From a checkpoint of a small sound classifier.
Model: 21.8M parameters, mfcc input, activation squared_relu, moe expert_choice, width 384.
Training: normuon at rate 0.0039, 19500 steps, held-out accuracy 98%.
Rows from block 7 of a small sound classifier, named by matrix and row number. Rows with one number within an expert belong to one neuron, the router's apart. Each number is 50 + 15 x the weight over its row's rms, rounded and kept within 0 to 99. All counts start at 0. After the name is the row's rms in percent of the matrix's.
Before each expert's rows are labels from the 100 clips, of 14976, where the router gives the expert most weight on average: "top examples" is what is common among them. Only what is clearly more common there than usual is listed. The data: melodies that start on their tonic, played by one synthesised instrument. In brackets: how many of the 100.
# router: router (model.blocks.7.mlp.router.weight, 4x384, trained with AdamW), inputs 154-230
# up: expert up (model.blocks.7.mlp.up, 4x384x384), inputs 154-230
# down: expert down (model.blocks.7.mlp.down, 4x384x384, transposed), outputs 154-230

# expert 3
top examples: bass guitar-like (46); pink noise (25)
router.3 104:52 38 62 54 36 35 44 56 47 54 53 42 53 49 32 37 37 70 62 57 37 52 41 62 50 63 48 52 62 69 34 59 39 45 51 21 60 39 20 37 70 36 36 41 55 56 51 59 57 64 63 64 74 58 68 76 67 32 57 53 66 33 35 45 33 30 40 29 76 50 38 39 63 59 36 53 60
up.0 100:46 33 34 35 55 61 72 40 30 72 69 57 65 53 58 44 65 51 74 51 50 29 43 62 23 68 61 54 40 61 71 60 30 49 39 46 41 58 44 73 55 19 21 59 44 63 52 44 31 55 45 44 36 70 63 64 17 67 33 36 71 62 65 47 67 32 33 45 43 63 35 35 53 48 44 66 61
down.0 098:37 36 55 63 60 74 44 54 48 49 63 39 20 76 42 49 43 60 51 68 55 35 51 45 51 69 57 42 22 68 43 40 35 37 29 42 45 31 66 39 49 49 20 26 53 66 83 74 55 77 62 47 87 53 71 22 29 75 33 71 81 72 46 40 72 54 43 59 63 34 58 17 40 28 62 49 46
up.1 101:54 41 49 64 61 55 53 79 78 52 52 39 34 49 54 55 19 40 47 32 35 42 65 38 43 51 57 40 61 38 48 34 26 28 57 81 54 53 42 31 65 48 49 50 42 55 49 35 27 64 48 68 62 58 47 59 36 66 40 48 40 27 43 48 67 29 39 48 55 64 67 67 52 42 29 19 44
down.1 103:31 43 49 65 49 53 46 72 53 70 73 28 67 52 58 58 33 76 29 43 52 66 60 44 50 64 54 46 55 69 56 52 24 40 26 55 68 41 23 54 52 25 38 47 25 65 26 76 72 47 65 54 46 43 44 41 39 52 68 45 50 43 21 40 66 40 66 31 29 27 41 63 77 62 50 33 47
up.2 100:35 57 55 41 69 45 48 67 49 55 39 25 57 51 40 09 41 38 66 36 59 38 64 64 59 70 36 62 56 61 37 42 40 36 47 61 21 34 50 46 81 53 35 65 30 59 63 59 42 36 34 52 21 51 57 58 58 59 40 45 40 31 51 36 53 44 45 44 55 50 67 65 48 51 84 51 67
down.2 099:51 53 53 48 43 62 54 47 70 51 43 60 66 50 58 57 51 45 67 52 68 40 13 64 53 33 44 33 44 58 52 46 52 30 46 52 43 41 43 40 31 38 34 35 31 66 67 38 23 50 62 51 38 36 74 32 61 35 19 46 51 84 69 48 34 49 89 64 60 37 00 53 62 29 65 55 30
up.3 117:52 64 36 36 45 79 50 65 15 54 57 66 56 45 67 63 58 34 27 72 52 91 49 66 44 47 43 48 73 53 57 25 33 70 43 77 70 58 65 40 46 47 59 55 55 48 36 28 58 54 44 36 64 61 57 44 69 33 24 50 32 47 35 51 48 56 38 64 57 45 38 65 49 72 50 82 58
down.3 113:56 55 50 59 49 47 47 46 31 38 59 40 48 71 20 50 65 36 34 64 56 62 44 63 52 43 58 40 54 27 56 40 55 52 83 16 46 30 39 33 36 68 59 47 78 34 52 48 36 52 71 46 47 64 52 28 41 51 17 39 48 43 46 65 55 50 34 40 43 67 69 38 57 55 40 28 47
up.4 095:74 12 44 83 33 39 34 56 80 36 25 45 45 67 16 57 51 62 68 38 41 51 59 50 46 56 68 53 60 48 67 56 58 43 55 44 43 42 74 39 59 35 41 68 49 30 46 56 58 45 50 30 66 66 54 55 45 78 64 54 61 52 58 51 35 34 36 61 61 62 80 82 77 32 55 50 43
down.4 104:52 71 43 39 50 31 06 52 66 40 66 58 56 56 82 55 36 51 67 26 45 51 53 69 68 50 62 66 52 48 55 50 24 38 77 71 28 68 59 40 37 42 55 31 38 44 61 42 52 55 27 43 47 52 52 83 48 63 56 66 47 71 80 39 58 54 40 26 51 53 54 58 61 47 59 59 29
up.5 102:66 68 69 38 42 70 54 75 18 55 56 70 23 21 52 56 42 42 48 19 65 60 45 39 67 52 32 31 17 55 42 50 41 39 56 59 52 32 64 48 40 39 60 69 40 55 57 49 47 68 20 12 34 43 41 34 62 72 45 57 76 88 57 51 49 43 53 31 86 41 69 52 43 48 27 68 47
down.5 108:58 17 24 40 68 64 76 57 32 39 56 48 55 47 24 47 26 38 60 68 56 23 50 41 43 54 36 51 47 71 77 36 43 53 28 60 11 55 21 50 67 71 39 64 60 34 51 63 25 74 36 43 40 64 59 38 66 55 34 41 63 50 76 53 58 62 45 42 30 55 49 60 46 49 60 39 38
up.6 090:34 58 61 34 39 54 68 62 51 48 34 67 46 54 57 46 28 54 51 81 41 40 57 77 51 38 57 19 67 23 68 33 49 51 56 75 36 84 61 26 50 57 42 45 42 63 68 42 48 65 75 56 80 36 34 49 64 36 25 76 31 22 24 47 66 81 55 56 27 69 66 58 54 70 42 31 64
down.6 090:62 76 82 62 23 57 58 53 33 62 65 25 61 62 60 40 56 73 72 53 38 35 44 68 53 53 27 35 46 54 38 47 55 21 71 47 54 30 61 39 48 44 71 38 43 42 29 58 41 19 64 61 43 37 70 45 32 39 28 38 29 47 66 47 60 18 75 53 59 64 52 44 52 17 46 47 61
up.7 103:59 72 39 43 30 47 42 40 59 42 57 51 37 38 47 57 78 67 23 57 39 49 45 68 60 44 31 39 50 36 51 62 51 49 51 50 44 56 80 69 66 62 16 28 54 33 30 63 19 22 21 55 38 46 27 42 42 54 84 48 41 29 49 44 67 35 50 52 76 64 49 48 38 00 53 74 34
down.7 105:72 49 14 44 64 41 52 13 42 35 45 33 78 79 36 40 50 44 43 40 43 55 63 55 25 19 50 45 52 32 58 58 54 84 73 35 31 36 48 73 45 41 47 37 30 50 54 48 77 40 42 61 26 47 54 37 46 54 45 78 23 76 36 46 54 65 69 73 35 56 44 50 63 61 22 55 60
up.8 099:68 49 04 48 38 31 37 72 65 66 49 49 26 60 26 33 65 42 47 23 57 38 39 50 35 54 41 59 84 28 39 41 56 82 45 88 46 59 52 80 59 48 61 79 41 77 58 59 31 27 54 65 32 65 39 58 58 44 44 48 53 66 40 26 30 61 37 68 65 54 38 58 60 45 65 80 36
down.8 100:55 38 52 48 63 41 52 38 27 40 26 56 53 63 69 78 55 38 71 61 22 42 56 17 62 45 61 70 55 61 18 72 59 52 66 45 54 83 75 19 39 37 32 61 47 52 52 39 73 50 72 63 45 53 78 46 28 42 42 57 53 54 33 85 41 59 39 32 53 48 71 66 45 55 60 47 65
up.9 110:59 50 52 34 27 57 57 69 70 28 46 55 53 48 40 40 54 45 90 55 62 71 33 58 39 33 53 71 38 57 25 49 33 44 64 64 32 36 49 42 68 40 66 82 41 40 34 67 44 38 41 51 47 39 66 48 43 16 50 56 38 65 61 32 49 79 24 28 49 20 29 49 83 54 41 72 51
down.9 109:55 37 44 29 51 44 63 49 37 45 46 60 61 71 27 46 50 45 73 60 63 60 46 45 58 47 63 50 49 60 36 59 57 29 20 55 20 48 72 39 57 42 43 61 59 44 37 33 57 56 70 64 47 58 36 49 69 65 10 33 59 62 59 86 54 46 57 73 60 43 41 48 48 61 57 54 73

# expert 2
top examples: tonic: G# (32)
router.2 102:50 61 62 87 33 66 65 57 45 52 49 57 77 56 48 68 64 58 59 59 55 61 54 59 52 56 73 44 46 53 64 36 50 48 50 47 54 41 52 48 58 55 51 67 67 41 69 46 65 36 33 68 45 38 41 32 38 47 40 55 36 43 50 23 44 61 09 51 43 61 42 00 39 18 07 01 25
up.0 105:57 45 40 38 58 47 56 73 53 65 49 44 45 62 11 74 17 45 48 41 39 59 40 53 45 70 44 67 48 39 63 47 68 60 49 68 72 51 56 59 41 66 65 42 33 47 45 33 57 49 33 40 56 78 63 59 60 48 31 58 57 36 63 56 51 57 28 48 33 53 76 59 68 72 33 55 41
down.0 113:46 61 38 65 55 54 33 56 79 45 46 37 58 79 58 56 80 33 44 44 46 26 47 65 39 31 64 47 39 83 12 38 66 40 58 45 48 56 49 80 56 51 40 62 17 60 45 55 66 55 66 34 39 37 53 46 31 40 61 45 69 60 43 46 49 48 20 51 72 51 63 37 33 28 57 54 54
up.1 102:37 77 49 66 39 70 52 74 53 54 54 60 42 29 56 67 30 57 50 55 55 34 56 47 18 51 29 59 29 23 39 25 49 56 26 43 36 60 60 36 51 64 53 53 46 55 66 59 79 51 40 42 62 50 39 37 49 52 79 83 35 49 41 40 44 79 39 18 42 65 57 33 64 35 55 35 71
down.1 101:47 64 40 14 51 68 02 66 46 72 71 50 42 41 85 71 70 32 51 34 51 32 40 69 54 44 28 26 59 87 62 38 52 58 46 78 71 13 58 66 27 48 65 58 57 47 33 43 15 66 36 58 47 26 49 48 49 69 69 36 41 57 49 58 52 74 52 63 90 57 46 41 51 33 75 40 38
up.2 116:45 46 64 34 34 50 52 48 66 64 49 61 26 46 47 48 58 37 48 55 48 31 43 39 91 33 49 35 52 35 47 33 42 79 57 46 52 60 71 31 69 66 46 49 60 59 39 57 55 57 50 58 33 54 27 54 54 27 12 42 69 46 34 50 49 36 32 40 38 52 40 76 46 47 73 43 44
down.2 123:41 24 54 18 75 28 34 34 47 52 49 61 49 46 60 50 78 56 68 52 42 59 17 61 53 56 55 51 47 28 42 71 36 47 78 58 39 41 21 72 42 54 45 58 58 49 49 68 39 43 47 34 51 51 72 53 58 47 32 60 40 49 29 25 52 51 38 62 61 57 43 56 64 49 76 69 41
up.3 095:61 53 45 41 41 36 43 44 35 44 78 41 55 54 64 46 56 49 48 47 53 65 69 76 62 58 52 36 35 48 42 40 64 25 28 37 57 50 55 44 46 42 66 46 58 59 56 23 51 28 41 32 45 52 72 38 52 90 54 66 51 47 62 60 66 42 44 42 48 59 66 49 69 26 29 43 56
down.3 105:34 24 30 61 40 40 63 54 31 55 82 58 38 45 53 78 60 22 80 52 73 48 35 57 63 44 71 48 45 65 36 56 25 46 32 42 77 62 61 27 54 62 66 50 57 14 45 34 53 49 56 34 50 47 54 50 62 63 55 54 16 45 59 81 47 56 57 39 45 50 24 48 56 58 57 32 49
up.4 081:44 52 48 61 44 54 57 44 40 57 53 49 72 51 44 43 57 27 38 51 46 17 57 68 59 65 71 99 50 19 76 43 60 32 59 48 34 24 63 51 57 49 42 67 57 82 69 70 42 66 46 47 27 57 23 36 41 52 36 63 38 44 49 66 28 36 36 54 87 40 80 56 99 86 48 29 68
down.4 092:49 49 54 33 69 55 66 60 37 39 54 58 40 56 42 37 75 67 71 88 57 55 64 37 54 57 50 42 69 60 54 78 28 47 65 58 41 29 37 59 64 26 81 35 42 51 35 37 44 38 54 89 13 36 40 65 48 44 39 30 37 55 57 66 36 65 65 46 22 80 57 69 47 37 72 37 32
up.5 100:44 64 41 47 44 61 51 20 38 47 60 57 62 66 81 56 48 38 48 63 31 70 50 23 43 38 70 50 51 82 78 55 43 36 55 49 60 34 42 37 55 70 34 48 66 48 19 54 39 45 52 67 59 67 73 57 51 31 52 39 40 47 55 80 45 65 38 54 56 39 44 57 57 35 56 58 40
down.5 098:78 37 61 39 61 71 44 61 44 22 60 52 71 47 62 47 54 71 40 45 49 59 42 66 49 63 49 46 47 30 69 41 31 40 52 45 75 38 50 27 36 57 37 43 48 50 59 52 48 82 43 39 52 24 46 45 40 62 48 31 54 60 54 63 51 17 57 41 36 57 42 40 48 46 41 21 38
up.6 089:43 44 21 57 54 38 49 51 43 48 47 60 70 73 29 48 42 76 20 45 46 40 53 30 50 47 44 57 39 29 25 80 59 28 72 45 64 82 34 36 62 41 65 70 25 12 20 47 67 41 36 52 32 55 18 30 59 45 53 57 18 51 31 54 12 52 69 63 58 33 57 47 56 71 59 41 62
down.6 075:23 53 87 48 41 60 52 45 62 45 43 29 67 32 42 35 57 74 50 45 63 42 49 28 03 58 55 37 49 64 44 41 63 42 56 59 56 44 54 52 36 57 54 49 70 38 44 52 22 52 52 61 73 50 65 47 40 48 70 45 56 40 41 41 51 50 66 41 46 39 52 91 74 49 62 65 58
up.7 099:55 55 39 20 37 59 54 42 63 49 32 47 81 32 25 63 45 50 46 47 62 80 44 48 71 39 40 41 48 27 57 58 61 55 35 47 58 67 49 52 53 54 33 40 65 34 79 64 99 64 23 50 69 18 31 51 49 39 45 48 36 70 45 51 84 50 62 32 47 78 46 55 67 79 66 46 59
down.7 103:78 56 45 66 49 31 65 43 63 84 45 56 44 83 69 53 53 55 79 64 50 83 62 60 40 68 56 59 73 40 60 65 71 42 45 60 38 67 55 27 52 40 58 51 56 49 71 29 68 35 90 28 60 45 62 37 59 77 51 60 67 57 54 48 62 05 27 65 59 51 57 49 88 51 38 76 83
up.8 095:63 52 36 51 52 27 87 48 39 47 19 76 32 59 46 40 43 80 51 40 32 72 53 40 61 41 42 36 71 57 71 33 33 54 70 59 47 46 48 44 81 55 37 52 56 62 40 44 41 70 32 41 65 34 70 46 61 64 42 58 50 49 30 34 55 75 70 61 22 53 53 64 37 49 55 49 50
down.8 104:52 37 31 52 49 56 48 39 38 45 37 25 48 55 43 22 43 55 51 40 64 15 65 46 52 44 57 62 51 64 72 51 64 57 33 56 46 36 58 43 45 41 32 37 64 62 59 35 45 76 44 48 62 43 37 09 44 44 31 49 85 73 50 55 46 56 38 67 51 52 45 69 40 29 67 25 47
up.9 088:42 67 35 36 38 61 41 87 44 57 66 56 41 60 53 47 47 56 42 44 44 64 72 27 32 43 45 59 51 68 29 26 38 29 60 41 44 23 36 59 48 50 35 71 41 22 57 42 57 20 79 18 65 32 20 53 55 67 74 39 55 27 59 58 49 40 75 28 26 52 43 61 89 31 65 53 36
down.9 076:63 26 58 51 41 47 69 41 62 65 67 61 62 48 63 36 29 54 68 56 60 31 57 38 38 42 74 32 26 49 59 65 42 51 31 34 42 55 46 58 44 71 41 52 60 44 52 79 53 64 60 46 38 47 36 51 51 37 41 69 23 22 63 54 56 59 69 34 57 77 59 71 69 53 35 62 28

# expert 1
top examples: tonic: C# (31)
router.1 083:69 40 60 24 26 47 47 35 43 41 27 55 35 56 57 51 42 28 40 28 29 55 51 28 51 46 41 44 47 34 36 43 21 36 39 16 46 42 55 50 28 54 53 24 22 65 30 47 22 40 63 54 36 48 50 57 36 69 64 52 60 45 57 85 61 53 99 63 72 60 69 79 61 56 64 85 72
up.0 116:49 53 73 55 52 43 30 25 63 53 73 44 41 44 58 54 49 48 49 35 64 53 42 47 55 58 47 43 32 73 53 65 61 59 60 72 32 64 65 45 43 55 56 44 38 58 38 42 46 50 51 35 40 78 39 29 56 40 42 79 56 36 54 46 49 20 26 62 58 28 55 63 65 54 53 46 44
down.0 119:56 59 48 11 51 56 48 36 24 43 49 43 38 47 76 52 43 47 53 48 66 52 39 69 71 65 55 30 46 58 36 66 57 46 50 52 45 35 59 59 40 75 53 43 63 43 44 43 73 48 35 44 53 40 49 48 51 52 31 09 33 59 44 23 35 55 46 46 32 47 48 42 50 62 99 60 81
up.1 103:51 67 65 60 28 45 43 44 63 56 63 62 58 59 64 48 44 80 38 41 54 67 51 59 32 43 46 45 58 50 86 49 43 53 28 65 30 54 35 40 67 55 35 63 39 43 42 59 48 69 49 73 66 23 30 44 40 64 37 39 53 65 48 27 38 89 63 44 72 34 57 63 53 77 52 33 38
down.1 116:42 53 30 39 65 30 63 26 64 41 53 33 46 66 57 58 42 90 68 53 62 21 57 46 55 55 53 54 49 78 65 23 50 63 57 55 56 33 62 65 63 29 50 01 36 11 42 52 31 19 49 55 51 47 41 65 44 34 65 71 44 53 30 69 75 49 74 46 32 48 48 35 55 46 43 23 57
up.2 098:54 51 35 58 47 45 50 55 51 21 57 62 32 45 46 55 33 66 77 78 53 58 48 40 29 67 52 38 44 43 46 20 58 57 46 54 68 50 56 61 61 34 28 61 38 68 50 37 31 45 37 61 62 57 51 64 72 62 60 52 31 57 26 33 41 57 58 63 55 65 39 28 80 37 58 49 31
down.2 103:78 56 52 34 65 43 43 64 17 52 27 68 30 54 46 62 40 62 22 74 51 40 39 52 37 47 17 57 54 69 55 53 37 39 52 32 54 56 65 51 28 77 45 40 50 27 65 46 45 33 43 32 75 53 43 34 25 50 48 55 47 72 19 39 84 56 53 66 65 38 43 44 35 38 55 35 54
up.3 089:61 63 35 44 39 52 49 38 28 75 18 61 97 32 59 42 49 29 30 74 47 36 51 18 88 55 19 53 49 26 55 25 60 56 67 20 70 49 52 51 55 52 34 36 33 55 67 39 57 53 88 76 25 29 31 62 14 54 51 41 25 61 49 57 63 60 26 77 47 72 45 68 55 38 70 53 48
down.3 083:44 58 50 47 49 22 62 57 65 68 36 15 64 72 72 44 67 44 39 53 62 71 48 46 54 75 29 45 58 72 58 42 56 44 42 67 52 60 56 57 37 60 65 42 62 48 53 81 44 19 42 42 32 31 42 44 42 59 42 33 53 91 45 54 69 47 45 56 44 33 20 63 35 72 43 32 55
up.4 093:37 41 39 51 49 41 72 49 76 49 56 38 50 50 64 34 45 23 53 44 69 42 36 77 46 52 42 52 44 28 49 47 53 44 61 54 37 65 51 23 53 55 88 50 28 71 51 41 41 64 52 74 52 53 45 59 46 53 62 69 36 47 24 56 68 69 63 36 51 59 42 16 45 51 38 48 59
down.4 104:44 57 27 45 80 42 58 55 54 59 61 58 59 23 46 52 57 68 50 56 62 33 43 41 53 55 31 63 49 78 51 38 35 35 59 37 63 50 75 49 75 42 44 62 52 43 38 58 71 36 26 57 68 26 33 51 64 50 60 19 62 57 49 44 17 29 55 44 53 28 36 52 74 79 62 69 67
up.5 102:52 16 73 58 75 45 61 47 48 32 54 54 50 58 33 51 41 54 38 36 67 51 39 84 58 99 47 66 85 50 63 47 46 45 36 37 62 59 35 59 65 87 35 88 62 45 18 35 55 43 33 66 60 47 39 39 45 45 38 68 58 45 33 43 47 74 37 64 58 46 38 62 37 52 28 50 62
down.5 102:79 02 34 55 45 57 65 77 47 45 66 28 58 68 56 55 47 52 42 77 47 46 39 55 19 37 59 65 60 59 43 63 49 59 33 20 54 83 45 59 45 47 47 57 49 48 71 51 49 55 34 41 60 56 56 55 33 49 10 07 54 59 54 47 50 85 46 47 76 58 46 36 63 46 18 08 32
up.6 112:45 47 67 60 42 36 40 52 51 75 43 74 38 61 44 54 50 67 55 85 20 34 17 58 50 43 54 25 20 50 57 36 38 51 43 51 35 43 49 74 45 45 45 43 84 37 14 35 60 57 59 37 91 41 48 34 67 61 42 56 43 52 18 65 38 76 36 33 40 45 31 63 50 33 99 45 37
down.6 106:48 46 43 46 24 21 47 37 44 37 53 83 50 82 43 56 57 66 24 42 40 56 41 56 38 43 48 21 69 48 77 36 39 53 29 52 58 45 46 38 51 65 47 29 55 37 68 44 67 61 44 51 59 54 44 38 36 42 56 49 44 30 66 46 51 64 44 39 66 65 61 44 66 36 54 35 34
up.7 088:24 20 56 22 57 54 67 50 47 35 53 45 52 36 51 38 45 32 89 76 30 79 80 33 15 47 56 54 74 37 61 29 46 47 54 66 58 16 41 35 54 52 36 68 70 53 57 40 53 60 50 58 43 45 52 69 77 56 72 54 41 35 68 34 63 47 46 42 49 57 68 50 37 41 57 60 29
down.7 076:49 50 32 54 30 44 54 76 44 46 38 67 56 71 55 52 40 59 56 40 32 49 39 88 57 44 81 71 67 36 44 44 45 44 27 46 65 71 59 66 43 63 66 39 36 54 66 63 72 27 34 14 60 34 44 64 45 68 71 43 43 78 71 57 46 42 39 50 53 41 57 78 38 69 54 24 49
up.8 104:19 11 83 58 52 59 54 55 35 50 42 57 40 51 40 52 54 76 30 62 50 33 52 18 41 46 56 53 37 55 50 40 39 37 56 70 30 48 33 52 46 53 44 43 60 56 70 43 92 24 40 55 41 27 35 23 56 51 40 17 44 77 43 49 33 66 49 48 23 69 59 46 41 69 50 64 51
down.8 101:40 86 62 44 50 54 35 38 75 59 31 63 61 62 39 43 46 52 57 56 57 45 50 63 45 46 56 40 41 25 56 70 58 31 29 27 45 30 69 44 53 59 48 83 41 35 32 68 50 35 70 47 45 24 57 62 72 92 31 66 62 32 39 39 58 27 45 56 67 39 49 51 39 61 60 88 56
up.9 101:67 78 38 50 62 70 43 71 65 49 70 39 99 68 41 45 66 58 57 51 56 33 39 46 38 48 64 44 31 49 66 63 76 54 52 55 52 49 62 44 36 82 54 63 41 42 64 49 32 58 48 77 46 58 43 43 62 60 35 42 56 34 38 49 52 77 70 39 15 63 38 52 43 50 44 55 49
down.9 115:46 38 43 31 53 58 49 53 64 62 35 62 60 10 56 56 65 20 65 45 39 69 42 56 56 33 49 55 52 39 40 37 58 58 72 63 25 50 56 26 56 25 43 46 37 64 38 49 62 29 37 29 38 70 29 47 42 37 68 52 39 61 30 47 43 43 32 54 52 53 68 36 48 29 43 70 60

# expert 0
top examples: the note D (90); tonic: D (74)
router.0 109:43 71 29 47 83 47 36 57 62 52 70 50 48 35 50 48 57 41 38 58 51 30 42 54 56 49 51 49 40 56 55 58 81 69 53 96 55 60 54 60 52 43 85 60 64 37 62 52 73 53 39 42 42 35 31 39 54 59 29 49 62 59 56 52 56 63 53 43 33 31 59 66 51 48 60 62 29
up.0 091:66 11 67 79 40 59 87 55 63 79 67 45 57 32 52 37 50 54 65 35 52 53 38 42 33 40 50 41 71 62 31 46 52 74 70 24 65 89 60 32 55 58 30 40 40 59 54 36 69 20 43 36 56 25 43 36 40 42 47 58 52 45 33 62 62 72 64 58 62 18 49 62 46 28 71 30 57
down.0 102:55 65 51 20 46 28 81 44 97 42 65 57 53 61 77 44 67 60 37 42 37 46 32 70 25 81 52 69 82 88 59 52 60 47 49 53 54 20 55 58 64 52 15 86 42 37 49 35 55 37 53 50 35 37 45 51 66 53 68 60 80 35 73 43 23 40 63 69 59 33 56 54 34 77 51 71 29
up.1 107:45 54 61 36 55 85 47 42 53 36 29 72 39 35 60 22 34 47 40 42 53 39 38 25 47 30 51 44 42 46 48 58 46 46 34 25 48 51 72 44 26 57 18 48 57 52 66 41 62 37 37 59 28 31 38 38 65 72 23 70 26 71 51 74 69 46 36 59 26 33 56 52 78 53 69 39 55
down.1 115:75 48 61 47 33 63 85 44 55 62 49 49 32 33 63 41 56 21 45 26 59 35 33 33 37 79 51 65 51 63 73 43 61 44 54 61 54 49 37 52 69 64 71 46 67 50 67 43 40 67 75 49 16 44 62 68 63 89 35 44 46 62 16 67 44 42 71 05 24 62 46 64 51 39 95 73 69
up.2 088:60 39 40 67 40 38 25 33 75 68 53 49 53 53 84 35 68 50 45 70 56 50 46 55 68 43 56 55 58 52 41 61 36 15 59 54 31 63 55 58 44 57 46 54 50 61 20 49 59 48 48 67 43 55 45 40 50 48 47 37 53 40 52 50 24 47 39 35 50 63 36 50 41 64 46 49 56
down.2 072:60 31 60 57 47 51 78 31 40 43 55 53 36 31 34 65 64 48 63 55 36 60 53 61 36 58 39 43 29 47 74 44 65 43 54 62 83 50 60 48 13 52 36 68 35 77 56 44 53 64 68 47 17 43 65 62 45 24 31 51 70 38 55 78 47 69 74 68 68 60 77 27 39 55 46 39 39
up.3 097:40 54 77 37 85 39 72 43 77 45 52 45 66 38 79 69 27 64 49 52 61 53 52 60 68 65 56 43 59 44 63 36 36 43 53 77 62 35 37 52 82 59 76 29 52 44 55 52 52 75 32 65 61 42 34 37 62 71 61 44 56 39 43 11 69 62 60 86 46 48 54 87 55 46 29 10 61
down.3 113:67 27 24 86 66 38 44 60 50 46 34 36 47 57 43 35 27 46 54 63 70 35 55 54 77 66 48 44 66 57 35 66 41 60 61 11 34 66 21 38 54 55 41 52 64 33 53 51 59 38 36 33 55 48 49 43 43 51 22 36 66 55 72 60 64 50 70 54 44 65 50 40 59 80 53 35 35
up.4 100:38 36 33 48 57 52 77 58 51 41 48 16 65 31 66 78 38 45 63 60 66 54 46 29 75 62 41 66 62 56 46 80 65 42 30 30 38 55 51 64 18 36 45 66 45 62 54 63 42 53 44 34 50 16 59 69 47 26 54 24 53 59 74 38 44 45 73 37 35 61 61 44 53 50 80 50 55
down.4 095:57 61 65 75 43 32 50 44 56 33 52 60 37 85 53 47 57 36 46 56 84 56 74 14 34 42 71 42 26 34 36 21 54 48 39 66 58 69 62 35 37 33 38 25 40 34 43 51 40 57 37 58 48 55 51 56 31 29 58 45 29 30 46 60 43 48 33 44 50 63 48 66 49 42 34 65 47
up.5 087:56 57 59 81 34 57 54 53 57 24 39 57 49 49 48 54 62 47 33 35 47 64 43 22 60 25 78 47 58 49 64 70 25 39 63 36 27 36 52 29 59 26 41 23 65 63 47 24 37 77 52 64 31 36 57 50 60 56 33 52 42 35 52 52 72 59 60 43 65 88 38 54 48 27 56 46 68
down.5 089:26 67 71 43 56 59 69 16 42 34 71 32 32 77 26 57 58 53 56 34 55 44 52 44 42 62 51 58 63 84 41 56 72 29 62 49 19 67 58 48 41 33 62 42 40 32 49 50 48 22 42 70 61 14 39 23 59 77 26 55 58 81 24 77 31 65 15 55 41 55 38 59 63 29 70 47 48
up.6 089:76 54 53 28 49 50 37 61 62 48 64 37 55 33 74 51 59 54 26 75 32 70 46 65 59 76 43 44 29 58 50 45 56 60 40 28 49 37 70 39 35 40 60 51 15 71 38 44 48 30 45 60 39 24 48 52 60 39 77 43 52 58 51 49 49 72 49 56 38 45 41 46 25 48 35 81 60
down.6 082:45 56 49 49 76 27 71 46 55 47 67 26 48 54 55 35 26 52 87 33 54 48 45 53 65 51 77 66 46 44 38 08 45 41 50 40 44 39 47 48 78 53 32 36 37 69 46 58 58 00 59 58 43 57 41 47 28 43 68 59 36 52 26 76 25 34 62 53 28 52 63 26 55 47 48 20 40
up.7 100:33 40 27 43 45 38 41 76 54 63 47 59 63 27 65 30 83 34 31 39 65 64 31 16 44 67 64 49 48 40 44 60 30 53 19 58 42 20 46 98 48 40 37 67 55 81 07 42 43 27 50 48 55 37 44 49 53 55 51 41 41 43 79 67 39 53 28 61 39 53 33 57 52 61 36 46 67
down.7 092:59 51 48 24 52 55 52 36 22 56 58 55 46 43 48 56 47 14 71 71 58 43 61 64 30 31 55 35 52 53 53 32 92 35 56 37 15 71 44 46 33 61 47 33 47 67 58 11 33 47 44 67 58 07 48 54 35 41 36 32 39 31 50 52 40 28 57 53 62 62 34 30 44 70 57 57 45
up.8 098:69 34 64 33 53 45 49 58 63 59 44 40 57 44 37 44 80 77 53 49 45 83 58 59 51 53 66 47 29 48 40 35 43 32 53 27 40 59 44 50 34 63 49 34 47 48 51 50 46 00 33 74 43 56 50 72 84 32 71 49 55 46 54 60 36 67 26 28 33 70 63 63 59 20 56 56 60
down.8 099:43 98 47 19 42 37 62 73 43 43 52 41 54 40 56 46 74 42 29 35 46 71 39 42 58 52 94 42 48 44 65 43 27 34 07 55 44 61 60 49 23 38 47 26 29 40 68 75 75 56 72 28 71 71 77 37 66 75 30 50 55 68 52 31 51 62 62 42 38 55 50 43 53 61 59 81 68
up.9 099:40 30 44 58 35 79 47 39 50 43 63 80 40 94 31 41 45 38 52 43 23 40 46 51 29 18 32 44 26 34 56 41 49 78 47 46 35 51 61 46 51 70 56 29 50 50 28 43 39 71 39 53 45 49 70 30 61 57 58 57 50 70 74 23 65 76 68 92 51 70 40 62 39 38 49 58 65
down.9 096:53 58 33 60 41 52 41 26 60 44 48 55 44 68 54 52 61 53 26 50 20 80 14 41 73 43 49 62 50 30 53 49 48 29 44 51 38 82 21 45 29 72 29 69 38 34 72 48 41 51 57 43 47 57 51 55 32 92 82 44 31 61 45 77 22 63 56 77 51 45 30 60 74 42 65 54 37